A small image classifier, trained from scratch.
Model: 4.74M parameters, 32-pixel images, arch vit, norm rmsnorm, activation squared_relu, patch size [4, 4], layers 8, width 192.
Training: soap at rate 0.0019, batches of 128, held-out accuracy 93%.
Data: trained on rendered scenes of coloured solids on a plain floor, 97500 training examples, 35.1 epochs.
Rows from block 5 of a small image classifier, named by matrix and row number. Rows with one number belong to one neuron. Each number is 50 + 10 x the weight over its row's rms, rounded and kept within 0 to 99. All counts start at 0. After the name is the row's rms in percent of the matrix's.
Before each neuron's rows are labels from the 100 images, of 14976, where the neuron reaches its highest value: "strongest on" is what is common among them. Only what is clearly more common there than usual is listed. The data: rendered scenes of coloured solids on a plain floor.
# fc1: MLP up (model.blocks.5.mlp.fc1.weight, 1152x192), inputs 0-95
# fc2: MLP down (model.blocks.5.mlp.fc2.weight, 192x1152, transposed), outputs 0-95

strongest on: chain link; torus
fc1.13 109:44 37 42 46 41 35 45 66 34 56 70 53 39 36 53 49 73 72 56 55 43 49 43 43 62 32 56 42 44 68 42 49 63 45 59 40 57 57 39 47 34 37 47 51 41 47 44 57 71 49 61 40 50 50 69 60 42 48 38 57 50 40 51 40 51 43 44 63 66 36 38 39 56 42 40 51 46 30 47 68 51 50 54 49 43 59 50 40 33 49 57 35 55 32 40 43
fc2.13 102:43 56 65 70 46 60 69 36 42 67 77 52 54 67 48 54 26 62 40 63 23 54 55 44 40 52 52 52 49 49 49 53 48 41 44 72 53 45 58 57 44 53 58 45 72 59 71 41 30 47 50 47 35 43 51 46 56 54 43 41 41 50 34 71 64 50 58 61 59 65 45 46 54 51 41 42 59 56 54 60 48 38 61 49 57 45 64 45 72 50 57 49 60 49 41 61

strongest on: light from behind the scene; jack; largest object: jack
fc1.583 110:70 79 63 52 38 54 54 60 41 59 47 47 39 58 54 39 53 54 38 44 42 47 32 54 44 26 37 37 33 29 48 55 41 54 61 44 41 51 71 57 53 46 53 49 45 40 46 54 57 51 57 52 46 49 43 51 28 50 53 43 46 38 52 47 48 63 34 49 49 43 59 64 39 55 66 40 56 49 55 44 62 54 60 65 28 50 28 66 48 54 59 57 48 66 33 60
fc2.583 113:74 46 61 55 64 40 36 42 47 76 44 41 69 63 47 56 43 49 43 47 42 41 52 64 53 51 27 57 47 33 44 58 40 50 50 42 64 43 63 53 51 58 58 52 51 66 50 63 46 36 62 55 68 68 30 48 59 41 44 51 59 54 42 52 59 54 56 27 29 46 44 58 43 62 52 48 61 47 54 67 33 50 62 38 50 61 64 45 54 72 33 50 44 43 43 48

strongest on: chain link; largest object: chain link
fc1.584 105:34 39 51 41 44 44 59 64 35 58 50 38 64 39 50 52 44 57 55 43 50 28 72 44 39 31 79 45 55 55 32 43 54 43 52 42 43 64 67 44 59 68 51 50 62 37 42 53 61 69 54 53 41 52 54 39 36 28 52 40 58 40 58 38 36 60 70 43 60 53 36 60 57 40 40 48 47 33 47 55 61 35 49 51 32 39 50 46 47 42 46 39 53 37 53 43
fc2.584 107:54 46 53 41 55 59 74 49 39 43 53 57 61 52 43 64 49 42 52 67 51 47 53 48 52 43 48 42 35 54 43 40 49 52 73 34 51 61 59 52 79 54 54 53 59 51 39 54 66 50 29 51 42 51 56 41 56 39 54 55 40 56 50 49 51 48 51 50 66 55 66 43 43 28 58 37 45 62 67 63 40 51 56 42 47 32 49 59 28 32 38 40 47 53 33 55

strongest on: count: five
fc1.644 086:34 40 59 48 47 58 52 49 64 60 58 59 50 52 44 50 58 47 35 64 43 67 50 33 52 53 56 56 47 48 64 59 46 47 35 40 55 53 59 38 53 51 48 42 59 47 38 49 41 45 52 54 56 44 56 34 55 17 50 44 48 52 39 56 27 47 35 52 54 45 44 45 56 43 45 48 37 38 54 61 55 49 41 39 38 50 44 60 66 59 42 67 41 50 47 56
fc2.644 085:50 47 53 50 47 63 40 47 42 64 52 46 54 64 46 56 45 63 62 59 54 49 48 81 38 45 52 39 48 43 49 51 53 54 34 47 42 40 55 38 48 65 51 47 47 55 19 44 59 50 40 52 53 39 45 60 44 49 45 44 67 43 43 44 60 71 57 47 42 41 57 64 64 53 54 64 56 61 58 41 47 49 59 46 45 53 52 45 61 41 36 37 43 28 52 59

strongest on: light from behind the scene; grey object; its colour: grey
fc1.370 099:45 59 44 49 51 40 45 57 44 56 76 44 54 77 59 36 55 49 68 46 42 46 44 64 65 45 61 60 57 51 44 57 32 54 32 57 40 43 55 43 54 59 39 58 51 54 66 50 54 50 61 54 43 58 44 38 27 56 33 37 58 48 62 49 47 52 46 49 55 52 47 64 57 69 62 28 84 56 37 43 45 47 54 52 59 51 51 52 42 55 48 29 46 45 50 57
fc2.370 106:52 62 57 49 58 63 39 47 38 57 46 51 39 59 54 52 55 49 39 53 45 66 41 38 45 38 53 61 62 55 57 68 62 39 35 53 71 55 59 71 45 44 51 45 58 45 43 49 54 46 54 37 52 49 78 25 59 50 43 50 56 74 69 70 36 54 48 62 62 38 47 51 52 49 53 46 67 56 57 49 64 73 34 52 52 46 57 48 32 44 68 59 50 39 59 48

strongest on: cube
fc1.684 109:54 49 54 45 60 57 55 67 61 52 50 36 34 26 35 58 66 40 57 40 57 65 50 42 48 38 28 33 42 51 53 47 56 51 62 45 44 54 60 49 44 47 50 45 38 59 52 54 35 47 50 64 61 55 61 54 32 50 57 47 56 51 49 28 35 61 56 40 38 55 54 50 50 49 38 36 41 39 57 55 19 52 56 57 54 57 38 42 48 54 59 36 45 52 77 52
fc2.684 108:52 50 45 53 45 52 48 50 49 57 57 50 53 50 52 48 42 69 44 50 50 62 53 49 46 64 53 55 57 40 54 52 35 41 71 41 46 55 56 52 42 59 51 53 52 62 43 62 36 46 36 48 55 65 50 48 35 52 31 37 56 37 69 57 56 42 50 57 34 79 48 67 53 51 56 38 51 56 48 61 35 63 68 32 54 51 65 53 75 38 41 51 41 50 52 38

strongest on: light from the right
fc1.674 108:50 32 48 54 51 41 38 30 36 44 59 59 54 44 55 48 54 53 55 52 66 51 69 64 65 54 45 42 40 57 55 47 62 56 45 47 55 38 51 45 44 52 43 37 31 30 36 72 29 56 57 49 43 51 53 42 34 66 39 34 54 48 53 39 63 54 59 36 48 66 72 54 54 35 43 64 53 53 35 41 45 55 45 38 43 32 36 39 57 40 66 46 30 45 42 36
fc2.674 111:64 61 50 50 64 74 51 62 48 54 52 65 64 62 37 60 52 42 37 47 55 43 44 27 55 51 40 29 54 63 59 60 43 35 57 48 38 55 50 51 38 61 68 43 60 45 48 32 49 50 45 57 72 55 49 44 39 52 41 37 59 59 49 59 57 61 66 56 49 58 49 59 27 59 48 60 54 63 51 47 34 37 31 31 53 41 64 45 56 48 47 37 33 45 36 65

strongest on: dome; largest object: dome
fc1.672 107:62 41 52 37 57 42 50 36 46 49 39 45 49 47 37 46 42 59 47 48 62 60 57 53 69 54 68 58 46 57 62 53 61 57 62 51 37 46 47 48 32 51 47 48 24 45 59 66 52 52 37 41 48 44 35 58 39 28 49 76 49 51 53 38 39 60 37 36 30 60 55 34 44 47 53 45 45 55 49 43 56 52 39 51 56 32 54 46 55 51 46 49 43 59 64 55
fc2.672 103:43 46 46 33 46 54 49 36 55 42 67 45 49 38 56 43 74 46 46 50 39 47 59 43 38 53 51 53 33 39 47 42 51 33 54 81 54 49 51 48 37 44 55 38 59 38 59 45 60 55 45 32 46 38 42 54 45 33 35 48 48 65 45 55 54 40 52 30 47 39 46 65 71 70 47 63 58 49 51 41 56 68 60 44 53 69 41 49 44 52 52 52 53 69 54 43

strongest on: count: one
fc1.82 099:34 73 34 48 40 49 32 37 54 46 39 52 57 62 47 56 55 61 50 51 59 54 55 55 78 44 52 43 44 59 28 55 47 65 51 61 57 57 44 45 33 57 51 56 58 32 55 36 44 56 38 61 45 56 63 43 36 64 60 49 47 44 60 56 64 60 47 47 45 50 53 48 58 40 61 37 42 56 42 51 39 41 57 52 61 39 48 42 66 51 37 60 46 43 51 56
fc2.82 096:43 37 42 39 33 32 75 32 55 52 40 44 51 57 52 35 60 43 38 50 34 53 56 54 45 74 36 66 54 33 51 54 43 40 58 40 50 67 41 28 51 40 76 44 52 45 45 42 44 55 57 27 56 46 42 45 69 61 38 37 65 44 48 66 51 58 58 52 61 56 47 39 50 45 54 44 54 53 69 68 23 49 34 46 49 58 65 51 33 63 52 47 54 48 54 45

strongest on: cube frame; star block
fc1.647 112:45 47 52 45 30 73 48 57 36 28 54 32 61 48 53 51 71 29 69 39 46 50 62 58 39 76 50 65 55 34 44 43 60 49 59 48 33 58 47 51 49 74 37 56 38 60 65 60 44 48 48 53 57 54 49 57 51 56 60 65 45 48 54 39 33 53 55 46 65 46 51 43 78 55 39 59 53 42 58 48 44 53 51 62 60 42 51 55 68 52 58 40 57 48 47 60
fc2.647 108:58 42 55 59 57 66 47 46 37 55 49 40 53 57 50 36 67 56 36 47 32 52 61 51 30 53 50 42 49 58 55 51 53 47 52 53 51 67 59 44 31 41 46 42 47 50 45 46 42 51 50 32 44 39 26 45 45 45 52 56 40 44 68 50 42 50 36 50 41 48 46 61 42 69 52 38 44 51 37 52 28 56 52 37 42 55 41 79 64 59 63 41 37 43 64 43

strongest on: light from behind the scene; cube; largest object: cube; hexagonal prism
fc1.400 099:73 34 54 55 45 69 64 56 56 33 68 47 45 58 53 55 43 33 34 61 55 52 57 70 47 50 59 37 49 44 46 53 39 57 45 56 63 54 57 52 57 52 30 48 45 55 62 38 46 43 48 40 62 54 51 52 40 57 41 39 43 60 46 62 44 44 46 46 56 50 58 57 50 50 36 65 65 66 65 44 75 55 41 56 64 49 57 49 43 52 62 51 43 48 43 67
fc2.400 104:50 36 51 40 49 55 65 50 50 61 44 51 55 50 50 56 50 44 48 62 50 63 68 55 33 53 46 57 54 46 45 79 42 69 48 31 51 36 63 36 42 40 71 55 43 47 46 60 39 44 34 51 49 46 44 33 37 50 32 60 39 45 67 55 39 60 59 49 61 49 46 54 64 49 53 48 37 52 56 53 44 50 53 43 60 38 55 43 44 30 50 38 31 40 60 51

strongest on: count: one; disc; largest object: disc
fc1.551 100:37 37 52 50 42 51 38 72 56 47 59 52 50 51 49 47 51 47 46 46 41 56 55 64 38 61 39 45 43 53 47 28 39 53 43 52 54 43 50 49 60 56 47 32 52 58 62 52 44 59 71 44 31 50 45 69 43 40 79 45 51 67 46 46 53 59 41 48 57 52 52 55 61 61 43 59 63 41 45 30 49 42 66 52 51 48 16 24 54 56 42 55 40 50 38 59
fc2.551 103:53 34 41 36 49 59 70 53 49 56 45 60 46 38 29 52 57 50 59 57 55 45 47 57 46 44 65 38 44 34 57 50 77 34 47 59 67 64 59 33 37 68 55 39 43 34 46 50 60 51 38 41 53 29 42 51 63 58 45 55 68 48 47 57 48 43 49 45 45 57 49 53 47 52 54 40 42 45 35 67 49 55 50 51 51 33 54 53 41 56 53 48 48 50 38 56

strongest on: tube; largest object: tube
fc1.541 101:62 57 57 58 39 58 58 38 68 52 38 38 57 59 50 51 58 37 37 62 48 51 46 42 53 52 54 55 38 51 35 65 50 52 84 58 52 40 64 60 53 61 43 41 56 47 37 47 57 45 48 48 35 65 54 69 40 36 53 46 47 44 47 36 57 51 43 69 28 53 46 45 41 54 45 50 39 58 34 54 48 70 60 44 42 67 37 67 53 53 41 25 44 46 57 50
fc2.541 106:51 51 51 64 55 42 44 38 50 44 51 42 40 63 51 56 52 39 23 44 32 51 34 40 49 46 59 50 50 41 54 41 48 33 50 65 48 18 48 56 48 56 53 62 64 48 61 45 47 36 24 40 37 58 59 42 43 50 43 35 53 58 42 35 40 35 58 54 56 57 40 44 37 57 62 60 59 39 43 56 55 66 30 61 39 53 45 26 46 51 54 55 60 45 42 72

strongest on: bowl; largest object: bowl
fc1.574 111:51 44 37 24 66 51 68 50 48 57 42 51 37 66 51 44 52 53 56 42 42 58 50 34 43 61 47 62 59 46 54 61 40 55 42 40 28 33 58 55 49 63 57 57 54 48 57 45 35 68 40 55 59 56 55 53 50 49 59 39 39 48 56 58 63 49 49 46 46 48 67 46 69 59 50 55 52 49 64 55 43 48 56 38 40 54 25 61 51 30 31 46 33 51 46 50
fc2.574 108:40 40 51 59 55 50 56 54 46 53 50 54 56 55 50 49 54 47 52 41 51 60 50 55 47 48 41 44 54 43 41 53 55 75 43 50 40 69 49 40 64 52 48 51 53 36 44 33 62 54 41 50 61 59 49 37 51 47 40 37 54 41 39 58 41 63 55 39 43 50 50 63 45 46 64 41 46 40 59 53 44 57 51 63 50 61 46 55 47 61 56 66 49 41 72 33

strongest on: count: five
fc1.242 107:66 52 45 70 45 52 41 68 37 52 48 59 36 63 34 41 52 39 52 35 46 44 61 51 39 25 26 66 57 74 55 67 62 49 59 48 43 53 37 36 61 67 45 52 36 58 48 63 41 40 59 40 58 60 59 42 41 62 48 47 41 52 44 48 57 42 53 47 47 29 33 60 55 44 55 57 39 54 34 47 59 51 56 50 59 60 62 47 45 47 55 52 51 51 55 38
fc2.242 100:52 34 48 58 52 45 64 64 30 66 60 48 66 44 43 51 53 37 37 53 45 56 44 54 42 37 32 51 34 63 41 48 35 36 46 65 56 43 64 53 52 51 40 54 48 46 37 74 48 51 59 70 34 59 54 47 49 52 46 53 48 54 53 48 45 70 59 47 52 46 42 50 42 53 51 50 59 36 48 57 30 75 46 52 46 54 33 53 69 53 56 34 57 51 37 52

strongest on: torus; chain link; largest object: torus
fc1.648 113:36 56 58 53 65 46 47 49 47 47 66 60 61 45 33 59 43 56 48 47 44 31 67 47 43 67 39 47 54 57 52 51 54 33 34 43 53 70 34 44 47 44 44 48 45 53 48 46 54 57 34 56 47 54 53 53 56 41 51 60 39 55 62 45 56 52 55 62 54 72 41 69 60 47 57 46 48 44 33 53 60 45 47 34 54 64 61 67 29 34 56 50 45 56 30 42
fc2.648 108:43 51 73 34 45 42 38 39 43 49 44 55 38 52 45 53 42 46 49 59 45 45 52 36 36 47 48 27 57 54 35 52 44 52 42 59 63 53 30 56 76 54 54 57 53 30 38 58 46 59 44 42 56 44 57 52 53 41 39 52 42 68 67 71 54 57 66 54 40 56 52 58 71 53 37 40 57 61 43 37 51 51 32 47 65 44 55 62 51 43 54 51 57 64 45 54

strongest on: dome; largest object: dome; sphere
fc1.227 100:51 35 42 67 62 46 52 42 61 36 48 68 53 61 55 36 43 52 49 54 40 46 33 48 54 62 50 55 38 40 71 51 72 47 66 47 57 50 61 38 40 51 49 48 31 56 42 46 49 47 56 56 51 49 63 67 58 23 44 45 56 31 50 51 44 50 56 48 53 50 47 36 38 59 33 58 45 49 54 33 39 53 73 61 53 58 57 50 55 43 64 44 48 65 73 66
fc2.227 106:46 34 46 71 46 53 59 33 30 50 48 67 55 50 49 35 54 69 53 43 61 68 56 56 55 65 48 49 33 34 57 60 59 54 58 51 73 43 52 51 50 49 56 55 46 47 56 52 34 35 50 54 41 29 40 52 53 54 41 58 42 62 49 72 55 56 50 47 70 51 47 51 54 68 51 45 50 37 40 59 44 45 64 35 55 54 43 54 50 46 55 47 48 44 37 53

strongest on: cube frame
fc1.412 114:69 47 54 69 43 51 63 57 47 56 40 56 31 46 68 40 57 58 56 60 52 38 30 46 70 41 70 67 53 69 42 37 50 68 38 50 70 37 49 34 47 45 64 65 49 45 53 47 49 55 44 59 61 47 45 61 50 50 49 48 67 57 54 59 59 57 48 45 60 37 51 47 53 51 43 51 42 52 40 64 61 67 40 31 50 51 69 41 59 36 50 47 74 40 56 62
fc2.412 108:38 55 54 53 48 72 48 44 51 48 45 42 47 49 42 51 50 76 31 52 22 34 44 27 42 41 42 49 37 52 46 60 42 64 59 63 44 53 40 67 53 54 47 48 47 38 42 64 53 57 63 48 34 42 46 50 29 40 45 50 61 30 53 47 55 45 51 58 49 69 46 58 53 51 59 35 49 28 62 63 39 31 46 36 43 46 48 60 42 27 41 32 38 40 38 68

strongest on: cube frame; largest object: cube frame
fc1.165 110:38 56 46 38 45 72 47 50 29 43 45 58 53 59 43 45 49 69 57 53 50 51 58 48 56 35 42 52 73 37 54 73 72 50 47 49 53 35 40 55 38 54 37 58 44 62 53 78 44 49 39 33 48 53 53 58 42 49 56 45 54 63 47 65 52 56 44 41 41 61 48 43 69 56 56 52 43 44 57 46 69 41 50 58 29 44 58 48 78 35 39 41 43 50 55 47
fc2.165 105:58 44 49 47 52 55 51 48 52 59 45 58 52 52 59 45 78 42 48 55 41 27 66 31 51 70 52 54 44 54 45 41 36 56 44 45 39 48 43 43 27 43 45 44 44 54 58 56 51 63 44 31 62 41 50 41 37 49 40 59 53 60 67 35 60 43 35 57 45 48 44 54 59 54 42 38 51 38 56 53 49 54 48 49 30 58 54 57 58 52 40 40 56 59 54 50

strongest on: dome; largest object: dome; sphere
fc1.105 102:59 23 41 51 72 62 47 46 71 45 44 71 42 49 48 50 67 58 39 47 52 45 38 50 43 43 59 35 36 66 65 45 48 58 49 53 32 56 47 43 53 29 42 48 48 55 37 39 40 45 48 50 39 59 49 62 43 70 55 41 46 32 54 52 52 45 42 74 55 54 48 39 39 56 39 53 53 48 54 50 42 64 57 43 56 51 64 37 53 41 60 40 41 43 51 39
fc2.105 103:56 36 49 61 36 60 29 54 38 60 45 67 41 66 46 60 50 64 50 31 60 62 63 66 51 42 52 48 34 38 44 45 57 45 53 45 53 48 49 50 53 54 51 58 55 50 45 47 40 52 51 64 52 32 44 46 66 65 58 44 54 40 40 53 70 57 28 38 69 44 44 69 63 49 50 50 34 47 46 54 32 40 51 74 67 39 48 57 43 46 53 71 54 62 46 60

strongest on: light from the right; chain link; torus
fc1.212 104:75 55 75 49 47 35 65 36 40 44 63 30 32 45 51 41 49 52 38 28 31 45 51 51 48 47 49 51 47 45 63 35 64 69 64 50 66 38 58 62 53 65 49 49 57 81 53 38 63 51 52 27 51 47 48 40 39 49 47 61 48 42 61 48 60 54 53 55 51 57 50 62 54 51 61 50 63 29 42 45 73 45 60 62 51 52 53 76 47 39 56 42 30 41 46 58
fc2.212 110:60 49 39 52 36 36 41 50 51 51 45 44 46 29 44 62 57 48 50 58 52 57 37 65 37 42 55 50 31 51 42 56 64 56 41 57 39 43 33 34 27 53 60 60 61 39 52 49 60 62 58 35 45 34 47 66 42 40 63 56 53 67 53 53 56 50 56 55 47 55 52 57 53 63 68 60 51 51 34 69 49 30 39 54 35 54 38 46 53 59 51 67 56 35 43 36

strongest on: bowl; largest object: bowl
fc1.187 107:40 63 44 50 44 55 62 25 48 50 60 58 53 48 63 34 50 47 61 50 49 47 46 35 62 54 44 40 49 31 33 38 50 44 62 72 44 62 53 44 45 62 62 55 62 41 62 47 59 44 61 43 45 58 40 58 36 55 51 59 67 39 41 59 53 46 62 48 50 40 48 63 34 43 30 44 34 63 51 44 39 42 55 45 49 60 59 35 44 45 52 40 59 66 50 53
fc2.187 107:70 53 54 52 57 35 52 31 66 57 36 54 54 61 45 47 49 54 67 46 27 31 38 45 36 70 47 53 49 58 52 46 32 54 57 63 46 55 55 49 59 55 58 37 58 44 49 51 51 41 42 53 49 50 42 38 47 28 68 50 59 51 49 57 63 73 41 48 37 51 32 52 60 40 35 48 45 58 53 45 50 37 59 45 34 57 33 61 57 57 34 46 66 64 43 52

strongest on: count: five; pyramid
fc1.164 096:58 61 43 47 50 44 30 39 53 56 46 50 49 59 43 49 42 42 60 51 52 69 57 50 54 44 59 44 54 57 47 46 59 59 47 56 48 52 51 63 57 54 39 55 43 58 49 60 33 28 39 40 44 50 45 49 54 65 45 50 75 66 66 62 71 47 61 43 51 57 33 37 46 62 61 64 51 43 57 39 47 54 57 60 56 52 47 50 45 34 24 42 54 60 61 37
fc2.164 102:30 31 59 46 61 45 60 49 52 54 58 60 51 56 43 39 69 40 41 48 48 50 23 60 58 54 41 51 45 69 51 36 48 50 60 58 57 45 60 28 63 40 52 58 60 65 47 57 30 56 29 49 59 53 50 44 46 41 56 36 53 40 48 63 40 67 35 60 59 39 57 53 47 51 52 52 45 61 68 69 65 49 55 47 42 41 47 52 37 31 59 50 55 44 37 49

strongest on: light from behind the scene; count: five; hexagonal prism
fc1.651 109:49 45 57 44 47 40 48 75 46 39 66 58 51 51 51 51 61 63 45 54 46 55 53 35 34 43 63 63 38 57 44 86 58 49 42 44 63 50 60 47 48 37 52 63 32 61 46 54 53 36 51 52 45 38 38 60 41 46 43 50 52 50 34 53 57 48 33 68 65 60 34 44 39 55 68 60 38 47 36 40 71 52 48 49 67 54 60 45 60 36 45 45 57 56 60 53
fc2.651 112:53 60 43 61 52 52 56 51 47 72 49 53 52 75 60 80 43 40 39 46 56 52 40 53 39 64 45 47 49 35 35 52 49 46 51 39 54 29 57 65 44 63 55 45 50 53 37 56 31 44 47 67 51 42 80 25 57 56 53 56 51 52 50 41 33 47 48 41 39 63 69 53 44 53 50 37 51 64 53 47 54 51 51 59 58 68 60 52 40 46 55 30 35 41 59 45

strongest on: light from behind the scene; capsule; largest object: capsule
fc1.328 110:48 26 43 64 54 61 52 41 51 46 50 43 36 48 60 53 61 47 31 48 56 66 72 62 38 57 55 40 32 42 45 44 60 58 50 56 50 34 58 42 61 52 54 56 63 64 58 35 43 58 46 53 58 39 63 57 53 50 38 66 42 25 60 53 32 71 41 40 43 61 41 71 40 73 51 39 66 35 47 52 51 55 56 40 35 54 59 55 47 42 60 60 50 30 51 49
fc2.328 109:28 27 43 46 46 40 52 67 43 58 51 36 55 51 56 51 57 43 39 59 50 41 33 61 50 58 42 40 54 29 53 51 44 56 62 54 49 57 56 70 43 47 59 65 38 46 52 35 54 55 52 26 48 35 46 41 46 50 43 36 41 41 57 53 51 36 58 48 45 40 76 52 53 72 59 50 59 57 44 49 56 56 49 42 38 40 57 60 50 45 57 51 49 50 47 42

strongest on: torus; chain link
fc1.507 108:55 60 58 26 63 59 39 51 54 33 52 51 62 59 44 44 62 56 41 38 57 55 70 57 34 72 34 51 53 53 54 69 43 74 47 54 66 50 36 40 60 54 38 54 56 61 50 56 68 62 28 63 47 45 47 38 50 29 52 37 32 53 57 35 55 52 55 52 49 47 54 60 54 57 32 58 50 53 70 46 56 52 73 34 53 36 58 40 39 39 47 42 61 72 58 61
fc2.507 105:48 54 57 38 34 40 71 31 59 49 53 49 39 48 47 52 45 63 50 65 55 54 62 61 45 55 60 43 33 46 56 45 38 51 53 51 47 41 49 54 47 61 41 41 39 55 53 58 30 45 51 35 59 28 53 34 54 65 37 45 31 52 50 56 41 60 52 39 49 47 62 51 59 37 39 37 51 43 58 45 66 42 43 46 38 49 57 41 44 50 41 48 62 67 39 62

strongest on: tube; red object; cube frame; largest object: tube
fc1.60 113:46 63 50 36 53 47 54 66 59 32 36 47 47 68 32 53 57 55 48 45 43 41 65 49 49 59 53 37 58 38 50 46 46 41 50 41 40 42 40 46 32 42 56 68 55 66 52 40 55 46 45 49 53 59 48 58 30 35 54 54 53 46 50 69 34 42 43 78 65 54 44 53 53 34 40 45 78 30 49 50 74 45 57 50 44 56 63 50 62 53 50 41 46 45 52 49
fc2.60 107:45 39 63 58 32 49 69 31 55 48 55 54 57 61 59 60 66 68 39 44 76 43 66 41 51 57 67 29 44 60 46 48 50 56 43 56 40 53 47 31 32 41 40 54 58 56 52 44 40 59 36 53 55 55 53 62 50 38 29 40 69 63 66 54 47 57 53 48 38 48 41 57 68 41 50 41 57 42 40 47 57 55 52 37 42 57 41 52 46 51 56 43 60 48 47 53

strongest on: cube
fc1.683 107:77 44 46 60 39 59 48 52 47 56 50 62 46 41 64 43 32 51 50 62 59 47 41 50 57 70 60 40 44 68 45 60 49 41 42 38 64 55 62 35 65 54 38 34 48 41 74 64 46 48 60 50 49 29 52 48 50 47 60 45 47 43 40 53 51 61 55 52 57 48 50 44 48 33 34 46 52 40 55 59 84 57 41 41 53 55 55 45 64 68 35 56 55 31 60 49
fc2.683 109:48 42 43 53 31 43 50 37 53 43 44 32 57 55 61 42 41 56 62 40 50 44 58 46 37 49 48 66 42 52 38 63 51 53 37 59 52 40 53 64 42 45 48 40 54 42 67 43 33 49 40 27 35 42 47 48 41 47 55 50 51 40 49 70 57 55 52 39 75 58 37 61 54 69 50 56 50 58 68 63 57 48 45 59 55 53 57 48 40 55 32 45 42 25 63 44

strongest on: dome; sphere; largest object: dome; largest object: sphere
fc1.342 111:37 42 51 56 48 43 54 47 42 53 48 56 25 41 50 34 53 54 60 59 41 47 54 61 72 49 48 64 62 49 38 46 60 59 53 70 63 42 52 42 56 60 50 41 37 62 60 59 42 56 43 67 37 55 65 50 57 58 39 58 49 50 53 39 48 54 45 39 43 52 37 66 31 48 41 39 57 45 53 43 54 46 56 68 66 33 47 59 36 39 64 43 66 67 56 36
fc2.342 109:49 48 56 42 50 56 43 54 53 61 43 68 67 45 52 46 50 52 53 56 39 61 50 57 36 59 59 48 51 46 45 62 40 43 52 55 55 45 62 65 43 30 67 65 68 41 39 66 37 57 44 29 47 43 63 51 57 50 53 38 32 56 53 35 56 34 65 33 47 39 43 63 57 53 42 45 51 53 59 62 54 54 55 67 48 81 41 42 42 39 56 67 39 46 52 51

strongest on: tube; largest object: tube
fc1.618 103:28 67 37 45 39 68 63 30 59 50 48 48 61 43 64 58 39 41 44 59 39 63 31 42 44 60 52 40 22 57 42 45 48 55 53 57 50 60 85 38 38 44 55 50 45 48 48 57 52 45 50 47 49 52 45 50 33 48 54 38 56 48 58 47 46 35 61 46 46 53 37 57 43 48 41 49 33 59 27 54 49 46 43 43 52 56 41 46 63 56 35 30 47 47 68 41
fc2.618 097:67 56 67 37 63 30 68 26 54 40 51 63 39 52 65 32 73 49 44 50 50 50 51 41 56 45 49 37 43 39 62 46 63 31 47 43 66 45 61 55 44 47 32 59 51 57 66 50 53 49 25 54 39 64 66 66 60 58 44 54 48 53 68 55 56 65 50 52 42 52 30 61 47 48 51 54 58 40 50 60 59 57 63 65 34 53 58 52 45 37 51 44 46 56 58 31

strongest on: light from the right; black object; its colour: black
fc1.340 107:39 52 41 35 64 30 45 47 56 44 47 57 41 58 66 47 46 60 52 44 41 66 55 44 45 62 50 38 46 47 58 51 76 39 56 49 65 57 40 70 56 64 41 53 63 56 47 31 44 65 48 43 48 63 60 48 41 51 39 60 40 57 51 41 65 59 35 44 42 47 38 54 38 52 47 41 54 54 50 65 31 59 47 53 35 38 64 43 61 52 33 54 50 53 44 42
fc2.340 107:45 56 28 30 46 50 59 45 52 61 45 47 57 45 42 45 33 36 45 56 42 53 56 51 58 31 38 49 47 48 64 53 56 47 36 43 55 53 46 63 33 53 50 52 48 39 37 41 62 52 53 52 60 44 35 38 61 55 36 35 43 53 40 46 30 60 74 35 38 33 38 61 55 44 49 43 66 64 53 38 38 48 56 51 62 43 65 47 55 52 52 35 42 55 40 43

strongest on: count: one
fc1.740 103:53 62 47 52 56 48 42 68 52 34 36 40 45 59 53 35 47 40 37 52 58 54 59 61 59 41 46 46 39 64 26 31 43 68 55 38 63 75 32 55 61 49 41 48 55 44 67 50 40 50 56 36 48 63 49 52 47 49 69 64 45 46 70 47 46 52 57 46 50 53 51 55 59 65 40 59 52 43 44 47 17 60 68 57 59 60 47 48 44 65 47 43 53 73 63 62
fc2.740 098:65 16 49 52 46 47 60 55 43 66 45 51 73 37 41 48 62 49 43 64 58 54 40 45 30 53 38 54 40 52 61 54 62 28 59 44 44 35 46 38 50 46 43 50 43 55 44 58 52 56 30 52 46 55 49 42 36 45 29 38 46 62 35 46 64 53 63 57 55 63 41 33 35 54 38 45 44 51 52 62 50 63 29 53 46 43 43 52 48 62 54 51 43 58 45 68